Weights of a small segmentation model: 18600 steps, held-out accuracy 99%.
Rows from block 2 of a small segmentation model, named by matrix and row number. Rows with one number belong to one channel. Each number is 128 + 24 x the weight over its row's rms, rounded and kept within 0 to 255. All counts start at 0. Numbers have three digits each.
Before each channel's rows are labels from the 100 images, of 14848, where the channel reaches its highest value: "top examples" is what is common among them. Only what is clearly more common there than usual is listed. The data: short English words printed on busy colour backdrops. In brackets: how many of the 100.
# convs0: first 3x3 conv (model.enc.1.0.convs.0.weight, 128x128x3x3, each kernel summed), inputs 0-127
# convs1: second 3x3 conv (model.enc.1.0.convs.1.weight, 128x128x3x3, transposed, each kernel summed), outputs 0-127

top examples: capitals (67); the letter m (56)
convs0.123:077113134150135152130120105100088169099150135109121175136104160111125126127117144130091153112154131107146156099120102098121111143125099103115116103116118157183119139125142102111139054140112135113124079113176095162122150155138169154081133096128135110156160101104147145099125104116099124137154145144154116127119120128105178123113127138132114154185156099158169143150134143129114154148131
convs1.123:154138130082097098089133116134127131150142106097113178089104080115122151134088135133108137119102111099122097121106135120134101081142154114107097114111098090118077081101138104144098122113125118125138143118117138116094111149145116052111094152092117141124091159108121122129114134096107115097105125133098107126160105117142111109162102094104129123080128132129123129101087112182100125108118

top examples: the letter y (25)
convs0.101:116106122133174072125147160142106132102117118150097170104148161136125134121167139159103140181137113142108150124120138133121101081117124161125124108164133120135110139137107112182116147115139083136141140167123081130110104118161121145094124127109124142166149135128136104103146157127096096090111138130103125151206139153141129204160152090127120142137139115114128097159151113134097146133136
convs1.101:114129090125134141095136122119109156135090109098120096126180123179089107156126100096141152103119152131131127164110124135121155122077142118131097118102135151129126096120128142086114126139105102105134083095154150119091131089122156099167105120138153155144092138119156135146119108159092147130164164167167117119080098108103154073118132138101130094126098112104142115123168158107148126099140

top examples: the letter o (66)
convs0.93:136130125127134170096136135125121129114142134120117112169143089132112130158156156153133123110151110185161114138125050100096095137098080162093150162083123128136142168134184144120132128155117106112093137189141118145129142165078149119132122151124149136189158144121120127108071117121139153123105102103123133129112120121119166112117133112110130114101127132153145091106119103109112158129146
convs1.93:141097148116105111146199078109117160129090113142164112100095114132159130093114110142069121102100129087141122103098182098112110096139114106099110097118090109099104089092129101116095098111130110096140091127123101095098112146133116120112119107137080126126123149108148130118088092120103119124109152127127118136115123164136123093094087117121127102130124128124165134088121113098109133114114

top examples: bold (83)
convs0.83:171134154110126120155134133170151119106112120148113164155168140155163164086132192131091100151139146143095105145136144125135122087121158144109110083147131115088117103181185136156146149106113137076116149122149098116123141147114115137156136126108105129146138143099095119104105135093124159110093108164128135126103183133093125147108125138118108116131169162101111130083121126154128125149145
convs1.83:142105086107094108115102111077168141160169166093123128087107116123119140129141116158133078140135139152155116099108059099140116142121114098124152171091092128123136134117137129138127134131155110124160101132147177147120132081160137117153149138171124127107144167123143155104179144130127111117138127122133157129140053103135136090144131133104127092123145102164120128137096110116119118134092

top examples: curved (67)
convs0.39:099119139131175123086116126148100100128124169105123088162169153100128157101149141099141122144205158135137112104133148182102153093138124103121129129115119143149105130154163140062138125140116142148114135090144103141107144133149104138114080137090131074151143143135163130135104124070133109127143110111114144140144127111114139126130141124075144145113067156137143111137101109104132142121137
convs1.39:178114141132151136138140141115161159097131124137093152102122099140123084124114160124134115116094139112139119129144147089135104149153085115093132094133124085123111149134111127152153084150149088081170132166179188131084113116123121125078164156133135118156124119087113109082134133154115111118109146096144108137120145103108103112110093150105119130152156118106087130140165130137150092118099

top examples: the letter m (28)
convs0.105:137071140199153154156107124164114083156098103117133101157122165122141115166142091105152109124085120106177137103094125157162145129087134091139165149113118089141142135096094130143062113109136128113092142131127145097087099148133119124149092115139160124112138127136147127111097119116104131139142115131126105121116120172158144127121121156157128113114117098130172112142103120100112160107120
convs1.105:130128149071093179105163144089116136103139099160114129115131116156100149135103177126080138128157163081139135146121113100076087108109118150149099147151111217132124097158127121099142130129125128141137123134132087139128132102109126117098108118132122126119137102106084143149150135109151114114118118144138135132140177106109083126088110086136140129119144151150132135102177155154122127147139

top examples: the letter k (29)
convs0.103:087124125142164116162072122085141133118108134132089127150133139126113173070142130141150162163144129142117102122119133144119135109124134061111125076156094149140078143159078125125111115172103123143126124128135131125116146121164144105115114070147161087101147086117102118112106133116130122089138129138130101128138148136122134145101077171162097153152142097154141143155099119115140123124150
convs1.103:163109110135131148085130141126164128146149129099145137109151113119126108177120124103126135097154106142100139139145072124115128136113110148148093166138126100119141098158122130142160155087156178081122115109161127151133144103122125147137101176138140137146152159174166117151150150185104151105133113130132145102112122143135103121123129126118135146075125191114084108109147151183105127144084

top examples: bold (92)
convs0.58:123131132160130144125126170145131142108147160163095169150160126133116091146157123134122126148156106150178077103121109119103137068125135143089056076133141138139103139081110110138111190130130100139142117177121078122146157108146116078185111139125110119121102164138116155143115129119117099117097135117107145137132149105108104145123134152124130110156134101149162113127096124122124132116136
convs1.58:125085146123111160124129097157171179120083127069135128122148119088164130131108100135115132134115110108146147106107112160106120136136107114117156151109117127111149135153168133125099141198133124126175108107122153183144127113128147107115156116136130129142109133097118207120172128148135151180122114174139166143162118074128100099137118126128108118118142141120142093150145146115111147141119

top examples: curved (60)
convs0.14:102108123102148110127155120138120133135119126166108132149141160127099165168171158135128104114124164122120124116109141139145137140122101127084132107110127126139088093126098137118111140132112102108135172125147141158090112044141106135148103136100117119125112106145100126137128144137142094107143077160109147096162134106138133150073222106082156127101154127150102137124165108129116142122112
convs1.14:134120122134099095153108105106169120104083110115182098175167064158119107130097121186124115125150142160121152141129142190085150126108153128136139142170160115134110147153109125135097146110142111135102129085129113115152108183167128111127118154160142161162138113151120128129117096119118138134149175124153114174111133152144082117121134140126099110120139149116141107143122156149106125123160

top examples: sans-serif (96)
convs0.34:107134130069133142131109091110113156132113117101105137099116099116171098164144112101145114143111109118126114155135130101161161118087150178103106173121088109105132169150112123109116074116154147115121143123115114130166143075100149143141091135132100125120142088108123142085108118157150100098082140155151128082146141126164155138158136111112102090104113108097102129097137143141145120124159
convs1.34:125179124173118141140118107139183105115100164133107132161144096144125129148098143143158164119109142117141146126134151119105095138148136144108134111146155136165094135123184162111159094124117111138151138116113147149089100058147130159132117142108127119129099163101123149155132121093095160182142137110134154127117126162094110132121099130135178159104096143136124131157180162143128122126082

top examples: capitals (64); serif (62); the letter n (53)
convs0.6:113101084118104109134150197094113176172138110117149109096109141102128124119138142097127084099158109091117109102114125138143146102064108115125160117117140113140100145133123112124119121110171124168131141078165101131087125103122168105127138136157070095112115144100144091114119141101147127128130095093105140127133116102142115105158086116115137124148123115114106137105112130123151097125186
convs1.6:152162141145131134150108123176137079105128154130082158138158115172115151119131136096137144172139108162107137122118144113117117137195158102161145135161127112108129152118120119131118118130114138088127167112139133139134162201106156153082138082119183182136140112125131129104123128138085112160132120117120127147150143166146141145109128114132130138137145162141152083148171100097101140113114

top examples: the letter a (62)
convs0.7:094111141138148133171150134102130142106130122169107093174136144149102157130127160131166148103098152124116127138161130101108117112123092103120129160114157108148099124061092115168152112119074136132111095111137123078138134121112121138156150127119087136111097081113136081110117119130109093083124142124112107099114149088122145110101100125122101100103129109179105107105113174106097115122147
convs1.7:156092118156088130105122117159106103121123123090097130145109115090165079124122128117108109112109157156147116148069095126147123127173156133113102118121138129136130148171168118110102165126134125136120137119138101139151119188126137108099120134158119100133106144142108124081112104095059104139107162108121113153097105131149104103129084122116087157075116171114136097132156123126117104134101

top examples: the letter m (28)
convs0.33:111130104152125144112112136108136144098077154147148124136111146122132103157119118134075119115091163137150151099125122153127114097134145104117127133104148111144134112057136083101132100106101112114157144083114141120128151138086123115092088081154134136103107106119099137123102151165081100147096157130099148123094150113137136109063119133163091171133147100143143113122144144126089126140171
convs1.33:122125117111123158111098117091120109149141149152141144091140091134105153127135127129135145071125115140164128182109131064077136116089111172150128111127092118096126136153107141096137147120122094141115074138135145112104104119163096113141125129069120092171126123133128109113154099089149162130140098158147130103124125111114080136145127150078132116154125113110111117154129095164147079123117

top examples: the letter a (65)
convs0.111:128089139115124121129147144150097122082119116116119125076103149105146151112124120135139117126128101096125107125112129134137153129164112138190112106163118146132121164136108136154139068093143172126128100122114135147146119157157184137108115116155072128163130098138155154079117141107138128101057146150171109129162133121150122119105176095115128151170183124101118098111118136116133115135133
convs1.111:123123105086115129076111143175122092080153134095104150162123110110072147130110123092123146111141123102113158125107096146142126110098129121081094134115128150110114109097145116121115112112147110112128130098149129139113113101164144101142102157114153103107130120102104140156146147102105130128130097129076080114141056067096162118145101138124150158113115118121120096162137142125158113116093

top examples: the letter a (78); bold (78)
convs0.97:086077129082144115124166088157103106150135109152160125167132131143142119198124168141114120127127110104097108155118140099159144095168115115153112117156149114100170123133139152158148167131161128159147148138145100112142147121146117182179134176130130109116102149113147141166168167121112152153131146143120119146107127144114144120113131123134149104094105101138109092084122151116107127095116
convs1.97:140142120136102147099104144107118096125125144162105107113122116106120117098109120109093162132109147154137162092116106099161136172146100122134079115102085127125095136145124069122098131120096139107099115143132133126118112077105127134111125056115144100140126131130129136150134086114148105094167117132082129108142100080150084133139124138073102178151097146138143109139121131081099128142106

top examples: serif (70); the letter a (62)
convs0.80:115129112185109138124142127141147136130140134173129106178101105153089152112149151131119158122129140135142088148150117103126096099143113146104135156099134163112139141169140083155157118154106061182114124126136135156131141094150091164154101144121135117102135155113093112112112118123149118120130148128116135133116133145139134146117156109149138097110122128191131075120053134113092160111096
convs1.80:146158149100117142130134144127118098138128104110127129099149141119145122164135115140096097167129115146149140117089104138165136126153107101111157114121145073107148107125146138108078124112116142107132122134139135153133074062131105101086152059113142118131110130130130135114120114102111135143118110113110145120126070129103124126093102113080083132099142121105135159166217119097109131121145

top examples: the letter a (60)
convs0.120:122113134117157136132107110169131170137134095109128106121108162117136149130131143151170134124116145138146089171159140089135134175138071116096152134111111116122132086101150119148152106131085107200137142123178143132129130158165088104117128113119179138169095144158100135150126121136120099170144101100131153159156106124168149134094141105098144123134132109173116107142145129111131144087128
convs1.120:188158144092111140130141132123102089174135096116145139117083105133134099135079094126084120156117130133103095105104099139132120108100155102128094152131141130124133094148121098124105157124102130102158114115103131131100120110152110112106165090121087110105140111153137137076148129123091117105117143140157071132077098132089118140118128105164099096108108127075134166133147142092135115124135

top examples: capitals (60)
convs0.21:093116080110152115144105131109168188133119151139110149115189150106139131122082108127108142104159140111168126159153106117135109110125123118093105081121130166111131136170114105123111116138127108149131113080172133137099136178122122147118123106119147115130112153123122161133099150108110135141136099094117169109100130106144136098093140180129073132159142082123122124090161145113144110159097
convs1.21:106101183113079095123126155119090108113102163143106112115085103123096144131136123095147117128154131116072117142127101138090149158120138100139103095121142095118112127124126124090156176131126102131144137144084119103136125136108148130140099129141094148116117138137129114147163136148143084108117108154108120152165084134130190136146127087151132115068084137158113120109095113129104093092156

top examples: italic (80)
convs0.113:131158175126108139118130161132148137121164120151141101135157103132128134153114135162125124142187150138125124187092138130117127108104124166097118140191103126150118190104154105133098145150144110126123149150109098163124158127134127107146136109081121123122114123070156187112120146099092126114099160118103131094158150138123132170150144123159123110111130149133134088126168164130120176112119
convs1.113:123115129096118149116121112179091149109117108137158129146093108101163115097083128142127123133105145101138105123114113093150161123109107142114135084070098127146137159091125090139100129091104098128119129140143118125104091120121099096118084101124077097086167098101181145126101137121099114115105101139153164127095102110128106096117161103127107110131122142138108115111101127079158119125091

top examples: the letter a (77); capitals (74)
convs0.89:086130115122140150138136091115173187116138158075111124143147115085148117147129110145140114093125151088119130136139115097145089101069123144129139130141115112159086118108093097110162115109104122129120137107167129145157133120161108100168107088139100154112142091122142126110140135138115152138109139146127089132125119107134133138128162138165136090160140074132137106105109093139091155057125
convs1.89:149133138145150111159100119161100094110075090119167140121105111150083104150118131164111158106117157140141139142113098141115153127160151164158131125113174166160175108133182148157134158119126143137127150156105128125128141121108180124084104167097138117119103146144149163139094156153090152133122132154136118143110150108160122156124104133116114126084126143115120136137155160171157106162162

top examples: sans-serif (87); the letter o (68)
convs0.8:119149144146135159122113145144141116106133169137119128106125139097137128138109123082132091126149138119154167137125085113088127124161136129152092136067119079120131104117120123145103114139130128090099092142188117145101137143153122136104110112105121127173164122132128109116153132135101150133076116158151140123123088122116151129072153089131161160134142123151133146092176122111066189155129
convs1.8:138082116143149106159156115062105153133166100103151085128118119142088082127132116170130142089096133133129085131137151163116123115076149109076156100132114102156140132116114128124111100105111132139158119139105115117127126092143134095160126192166108090086096127163127113120133116145127091088107125132128104149096143134094146116153099120129108126132100117115137129138069138149147120135125

top examples: bold (79)
convs0.16:126134124181142201172162137099126125104132153152154113145105091122115132084139150132124133102125135195077093120169141110175171123141121129117154123113129130122116165156166112129125146140095129132124153152125133152140126131137104149152117148138163146128141157092115186116112140147081118116107140100086108135131135103136115133120094127114088103122124142117160116136141087169102085130103
convs1.16:124121138112094126076159116160107157123113128107104145124086173117135113116103113123133151139130105122154111148140136134108160158148140136154115143092144092104153096130114126140117124149156137121169117135143101150112148085092145126163173133115123079140057157089132142107100101096167104202161120124154144125103139136062145141122113125137116113104131137123142156162147130098145126114160

top examples: the letter m (34); the letter p (31)
convs0.23:159164146140102122154133087128083165135134117072131127110152160133106110094174144133075136172138146185102155145133109117125118134108132106120182122141160118151140109150147119137083113170124137123156125114168108091158102153136069119136100125073082096131107121136157124113128118167094152140091107140132105108166103127120139123118135138128158152128140125114121123140127132101131093154115
convs1.23:135134112070126098077139116096137115129110116144097107161163072084131114124101136150123165139145120107174126128142143144111140087068118142089110107079151117125116142086125133157120076120144099127107118108091140127094122101116118126120119107111135131142135154096097120126154131090115104093127134128125099121133095107147207116126131088118157095108106126116102132109113134111127132081146

top examples: italic (77); bold (73); the letter p (35)
convs0.1:143119053113160105115123159147097159116153129142139150121103140161100124105135115142155135136107111126086132152148162134127172081114117145129125148119119127136068149162125134143159126142114130145127149119110130129148154053078138119107112078089102122132130117140159068169117122154122118134124118123112140110126127113108088128118140117099083084115093114109087149129143144110107137080134
convs1.1:124137097207126114101110140117175143113114133132158127177145073102123111155106151116171104116121130153096130139141130147130144143151088107132090150174146087125142128119090116160123123105123143098127133116144129121091136193074123157128161169152097158155147144148093138105100123131102131149159127121109134121103123165148096153162135123100093126115128142127131092122123127124134101109089

top examples: serif (70)
convs0.119:158123114131172156139134126140126122155134115105144152144107168109124087088076104131093180116111127165112164150111156115098173118154132143102177131084125121167147149107142118135124090113109138135134107110134102165132137163112100097125211139124126100133097126159147126094137127151118098111130145097121168113127108170118098117153135133107128121131141103099133096135141138108106090175117
convs1.119:094148141098134103086142119114109106152096109123112132078115124115117180143160119112111148105160135107104100144099109123183095135115111140138100140151132120139126073137097123120106139100090127125106122124102156088137073115130125118088140118108103155106130100131109122152112146099117121106146128131134081105118134101086155144110084077134144094087123089151101119075098151142118137100104

top examples: bold (72)
convs0.29:110109147128073117098088098074118133108069072168120074154091125129125105111140169121109139139089147140158111120120125091116100164152119106089152139129153159084146123154116122090119156156108115136153144111138167125133150118173129137146107126091130133153122130142116134149141120134123135123119153091146141152133146124186127119098101118123169096137085126151155117164109122109109110130103
convs1.29:155088131099140114120128123141097135104115142090144145129139104071107111118123139131104121120134135127091138120134150114126126079083148115083134105114133097141126141142178115144135122159136077119123087095150083116119167162106052132122148159163133116080111119144109141147091138143125149117091099157122126110140096141139123121165111150116142158163164101100124143128189141151150133136160

top examples: the letter m (33)
convs0.79:108127137139149121110093185111161128111087136121095170116084127066103150130123137149112124132147123130158148134103139104082101142096127138130153124102143166136135107114141111151122108137137123123133128162145133140149155105107143109118080089072143143096118133145108203113133151156074083129129101124116132112107142078142131124100163132116120095143105093149140113118150167107101145137099
convs1.79:115082169106095131135112114168109091120112164119169115121123084117141135129136090091134133109108145140130105122155087139112139124139105125141090150168150101125102159140126133114129122139167135151093090079119105100088099160148110129151148135132119132138130135101109124150135151141129107128146159140119121108128093141118069074145111102122125121083157154090112123093092082138168115181146

top examples: italic (73)
convs0.78:083157127131096111099120191109113102106086123148109133102113143093113141168107115098149150114110105112137152091102112144107109159109122148160120173104119131180125150135117106126149104147115100162107161113132085105088190183175137111134095078146114140122146159142104146112149136147126155159140073120133136114090128120109118110125117131125127142109135116145139124163117105097117133136108
convs1.78:156123109130163144108134125161133185104140119097107164118145096113087170116128137161128110087149158127149140117090129056081109123156107108105121113084123170153162141115141132096103117109122136125183117123179123180132137147099119134128139151097136110114128107129139172131105187140132126123124138117136110158170175128121116115150093114129138138137130145111185142150134144148143121124123

top examples: italic (87)
convs0.81:122153115118119074116128172114108123124120114154121093076109120088100105112096108130118139096149142138132115112103102122136159146146107131128103143099139120159105140128125114133116100104111111124097163100121142145093161165166150104126093120128109195130103192126164148149119162186103167145138095107129102133109104106086108141119101145137107139119141135108122113183132158105137094114097
convs1.81:133097120144157128157131112148127160113127130098135180141148058140149157127170136160118156090126120115093132096117128078123130125176067161131150152078109128102158165101135103122139146112128107131144087111122079150158133137096114131107163122109110079119164122101138149128121115122129104121108141121101138112167156104154133109132119083096153130169114144132156129100165114117143133149122

top examples: serif (59)
convs0.20:180127157148117131128156191139135156111103143135128111147095122136143115133092131150111144145120152095091139109109090198125084132151104140101147137114160103138109124100157092130134103084109112115118161111098142135147126163151119131142094126153078155125079155139136146085089146139108131112117100106124144178118124134109128093101104139144105119112152107121105074147126122134098104113092
convs1.20:041126094093077100103091105131090117122107133140137111068133174129101131131146130106138117107135106110140114140103117104107115112110102118156092151096129135101125121129132119141139103146128126131115093135142113108120092112105125103114123104107151090110129152103142116117171127100104152147104173075136100066107103092114121150141123106130111097149127096132124129088089150111117126137089

top examples: the letter e (83)
convs0.88:162173107122157128118126101117124103127115123120101110113171170146143165055133127130131153118102120143122093086086137108118135145168133104106192125154151140126149111133118124153094118139156121126121136096133123147116146132129090114109135128109104110133068112104120120132101146159114100085122135054154121162119135109120151101119115105127163152181115090143132139131151101102137081149115
convs1.88:132128091119125129122123112117123105149106133130129163096098114062078085157141121115151089116106115137098142136131103111159135124098150115085106098100094091095128138138118104133110110123086119124142090164098115085103111091144112092099110115155112131134161137127143146135112158105129121125119095128079128105146113128153144120110179125138105082096142128128088100085099094107140095088112

top examples: serif (62)
convs0.95:164127151077139134106153142072125155128115113116115182151109167141102127124131123112148154108135067140100148124145139111125172121110123140094128104158137151132132166139140135172139074109155165139159154143128106093158144180152114114137139095116111137134132102142104128090128131121117156107085129163113099123099162156126113091127151166160116107112127121117098128121120158094131118158071
convs1.95:101155089158092098121128118127157105148167158155139098091103101070183209136118118159162104138101184140118140120116083133121098115152122103155132132089164147130112162130144114132106094112145112137124101095095124156105118108146148150144117139140121124125144149129107167145176124121131092138126103123139168115152093117124159133130119108133137119152120096169145123147126136107153132099136

top examples: curved (68)
convs0.63:122136122096120112082140093144091121136089104139085118114135125141110161077125078124104110105098150140145116123129144104117113128136107109121145090155099130145127094150132100105138084120123101102123140157135158174126123123189109136155128092132129122104158140118158227100162127149121119091080144121137114109165113124099118122111162070140124108136121109119140105114147137136131149143134
convs1.63:118126135141152123144148111130186118138095127110148136147139105120145113148138149141203137135118108181151145157118124197162158162112138106143123154133167147139145172125120133138143164121149138140132146120138127101134121160117195143110134152158148151178149102141128068127136110125138135147144167152148129145136139164168131159163145136188117136123156131114128120150147139149140115145180

top examples: the letter i (62); the letter l (46)
convs0.60:147108095111142125130103096157098097147125178133086081148082108162158117133139160111115147098100152122124119134139157069079146099175162139143138079118111128108145125105134158100157148117136135103105152120142104117141104084158118153143139158122146132150117161142118135144099085114155062128141109120131144138115115118078146122123120106115120112136105144129106148104098119171156110101155
convs1.60:111138150141139135129135152073135115127128101116134062145137128082129181105127119135115101165100106128107126110151120166148121173153153125121073148128164123115130115142128122179125120099137180160130126088097101154134090128108131101130143157174071099091112106138141096124112156112118097101137094112116151120166136148147131100143164146132140146142121102133153130125089100122114156087113

top examples: monospaced (42)
convs0.107:130134097094119151133132138107135125121113119198136120142135124126116169112128161120131125125147133134110142140183140130116158110154127162120144168113137134110097164175124125124187082094111115146119161164125115180089090139123118156152175137127085128098136120116123145097145123110128112146122193149146111109165154136114131125146144112131144137128151117201098115077107123115092152119133
convs1.107:149122111125120104096124088143115091169149139119096174110123101133150111131129080102087128129126105153127126132077098124189123137154123090128122122122117096109162112121118126112100133078099103105115091106148128120177137149160135109112165105130115100133128122120117115107116132110103120109155137114086144131100067138147114112112089140139095169082138138132151116173181119142140090110104

top examples: the letter s (42)
convs0.3:131127158153144104123133156119139152106121127115096160103127064179164112153135119122117156116161128128155163095094173087118074129109113121131135172104137097145163113123127108122106085138107140120146127135163149145123133173130165178096140087137127125100180088136124113095127163141066117130114155128138128128101130147129102100086120109131098101141105116103145119103126153118107114104132
convs1.3:132157115120069130130108099154104124125146141144116124144102200101095116140120127141156102102095149161123129161129104157104141155120118173135114125193116138114115131117133113139121120142147103140152125128146136115115150118118135133157107180154131159145113177127134105108183135151159150197129076107118146149171132113104180161139140126139127121111115131145092114171103118155147155148138

top examples: italic (81); the letter e (61)
convs0.84:163092132116117134120136131147140152144137099112149165079135129106109102133141071158165127092102134146118117122115088128097162112119129094098145143170140122124117105118142120155095145118134106105114110121091127113178147134128098085138134102092092158116133124098131160155135164186100147123141139118131076129100136123134120175140089130146115136138182172095158108158167129137125087144115
convs1.84:104167101157135114134110145087149158123169141166090138144118127117134123163111122112106100148141127132134109172156177141139145128124100131123151092083106130123122154090097130132153104168117140160191158180104137130127107096149144115090116123100164117134095142125108116106113089093142130154102096123150182106120138111126131142126139133077088106139086109176102150133106124116107117126135

top examples: the letter n (52); the letter w (44)
convs0.91:098127125157134123121088143170188093115113163150120061075141131115094114188135153110126144102136114107182108136105105140119109122111110092106149152112146114188125133158083117137104145179144108147128144118127150122105131152153146146127089117135141145119142142130100157155121140149090138178116104093115128126105149118123111088075126133134136113110123118131150099143144124102123103113152
convs1.91:167122165133115138147125113102054124111154129121105202161130123114176149129107120129123126138114104109127098116099166128098119126135137126125155114102105098085134119120136114096109143088116132111139140154146099149108127133128095100119154130146110106175165120129157173115113130132107096077127105150125102168147112122104098139133119102082087118121111141106097129112114088114128156104066

top examples: small letters (62); the letter d (36)
convs0.106:119131161097123133159102122105133160098097097102113161106131137067106088144127124114152072096127101092132103131126128113120124154087150153130122111173131111123119160132103109127127145124154146096132151136123150105117135119142156087123149109109113136146088120144108148068167146104146151145144160091114112100109124120126149131161137121101131102160086107116094070154127112073163104108148
convs1.106:106113112163147126124140126149141124140113120134113130168145089135138103108116163102117182152119108163108168124126123121113147172108107131077094130120109097131124144118132217122089124167148079096101134115086106121160147102123109129131137105108117130087130126118132140170129082117119111119137109134120152125157104115113121110111117138125106188098127129151121104177113112101116179110082

top examples: bold (74)
convs0.31:124117119190144103082121116146160122154141149152122088158064113130131096126112161116152132109121141149151095127100145115103143109133103151067144107107147065139111138117138131112119122122131128125144157108160132151087164115114149143120138115161100133099152149178132123129124121158080126164143114113063139086127155107117113147126125161087109144110087132140132108137145129107096152112156
convs1.31:110139148114097143186088130132135167113088150118161105133140201130155099125142150106122121149104098120092132152177098140141154138098136144119128138146107104113169114098140138137103149165109134103079104105098097088121146133173099114146131098103119126127130134147157125113140130097142131125112130156137129174095122133097138128145137111192124134140121128175110139099087129075122116159115

top examples: the letter s (48)
convs0.127:109112109114152199135094125129119161143104097121162136120113111178146107101097098170114120116156136120122118072122111142172101147127109084109091133116132186123196099186160096129158110118139137128150111160101108152154125142132119141130144151151156146100103159114152181106114132101149128118139152135091119136140115141093127126137145134117156098125112093120113131104157109125141120127110
convs1.127:111134145122082127108152150100148100159167152128107135134108118083117109121158106097092112132074150118159114118117123092154082146142118162108164107126125062143124126112147115114124125110106124113104168135140121091095125104157120116122130091086080110129111108145125096114101113145123125099127103098100110135127085092160114170133126134132098126115153112143116113126170103086115073148087

top examples: the letter i (51); the letter k (40)
convs0.118:149117105106120124124141166104121088154140114163125116140135120114126112139155136187110163165160116161134128101120143102145149116096094167132159156162118144138124143162116140116128144123140118153136128159147104124155120139186130145156124144118142149140143154139149158145103149137167131110109140133086144191166131149101127196152153147103162168132121187164159111106140122092127159099115
convs1.118:105154120148137085143126087196100152156066150103164088159125169102151124119098117110080146088143149106139110089123147162153109087085123096109114105087117105110121131105122102146107113110117120115158101130141125101118136160094148132126137101100096094134162112115131127098131103117098127143126121099123132114106117114117144091079129122112091125142101107082095128114123155120113121129137

top examples: the letter n (66); the letter w (31)
convs0.32:103110135103135090111115124127143122116131173137128091082150114108103153070165120102120104128116134135155141127091140163130101156104111081119160108114162135127118113093138127138123079155096160112122116152178133076125129169112143146112121103187161133117128096148095111120124139141096095141082117118130157153135138114146104108067109122130121124110114101102101087114102119110084110122146
convs1.32:193090161107114131092179095125127154121107106117134161128120124133150158171102106134153142090088116084106095148113111085131142138177093138078108150128081100112146138113124111126111128150157106120143126153116119143104115145139098124113168150120092110147153140122161126114130140124122159124135149150132106093150137128154139110138145132108138071098118148102156136091128138184163149104101

top examples: the letter y (35)
convs0.44:122081090133136104142128116118112162127161115110091190101131113114127122119143141063159107142150089150157139091157102099086133172069089148114135150138143113119115155094097108121083130143157128127152126071138148113122154083120171157110120152101118111115116110150146133100137103128155120156146115122117164090169115106127121136129126134104150091154089111131122136126161115116127130124135
convs1.44:089150115100110182101152119133096131131081144140124135140139110122157137138096112104130168140109113108122147150067140122118144072106114127113075118132138124159099106110134149099109143168133099127120128043129116139121121118108129077158100099093187132166100138110160121139117110111127125112105143107138122122116138139121164084106120100119100125112107133129165089129102127126128133095094

top examples: capitals (62); the letter w (32)
convs0.116:132131114173108124114131109112137208152147139100130112147117139129153130155127099125072125144131084090154135119135176099158109138115168131136128140094138120135105102141096121119111067139112115124123161120139152103111152140116161155101093091187109072158135142140142158084116108120130155125153149130115123163118158121170128115140101113153115143129123140139131120125143151135114105130201
convs1.116:170143148093185151129063131124092074128160125122113151128097126103084116127131156104131148136097108130125086119130083152103105105124097157129168125154109099126134112097133122138110113080169099126110125105102124106114074126113083113107128138095147145100123130095138130139107171107109082105105125111117080093124144131094122120141151112142121109139129143157130141150079147142151135117134

top examples: the letter o (62); serif (60)
convs0.48:130166146131136153107166115128179101143135124122092138157123110116102143143138106137137167102122121134183115122122150124138135112131139069089151151123146112177101123098120117102161138178100144119127138095118128113157113110156134130118148107093100126150122116146112112140106098138096168180155154148134124129119101096154103122165074095162120144114160088144123128076182137122110092140136
convs1.48:135092129119171133157130107163059192151151142101119180087121158152135124124113162096093102113107128116152136110121120110150144148156136111162134112124084122121154128133109146094125111126146155118114120171203151175096159114162174118155150131142121149136117139107170171098122117129139143083135135154135126145113134129085142127123135161129114117131132149138126144146102144136134169117146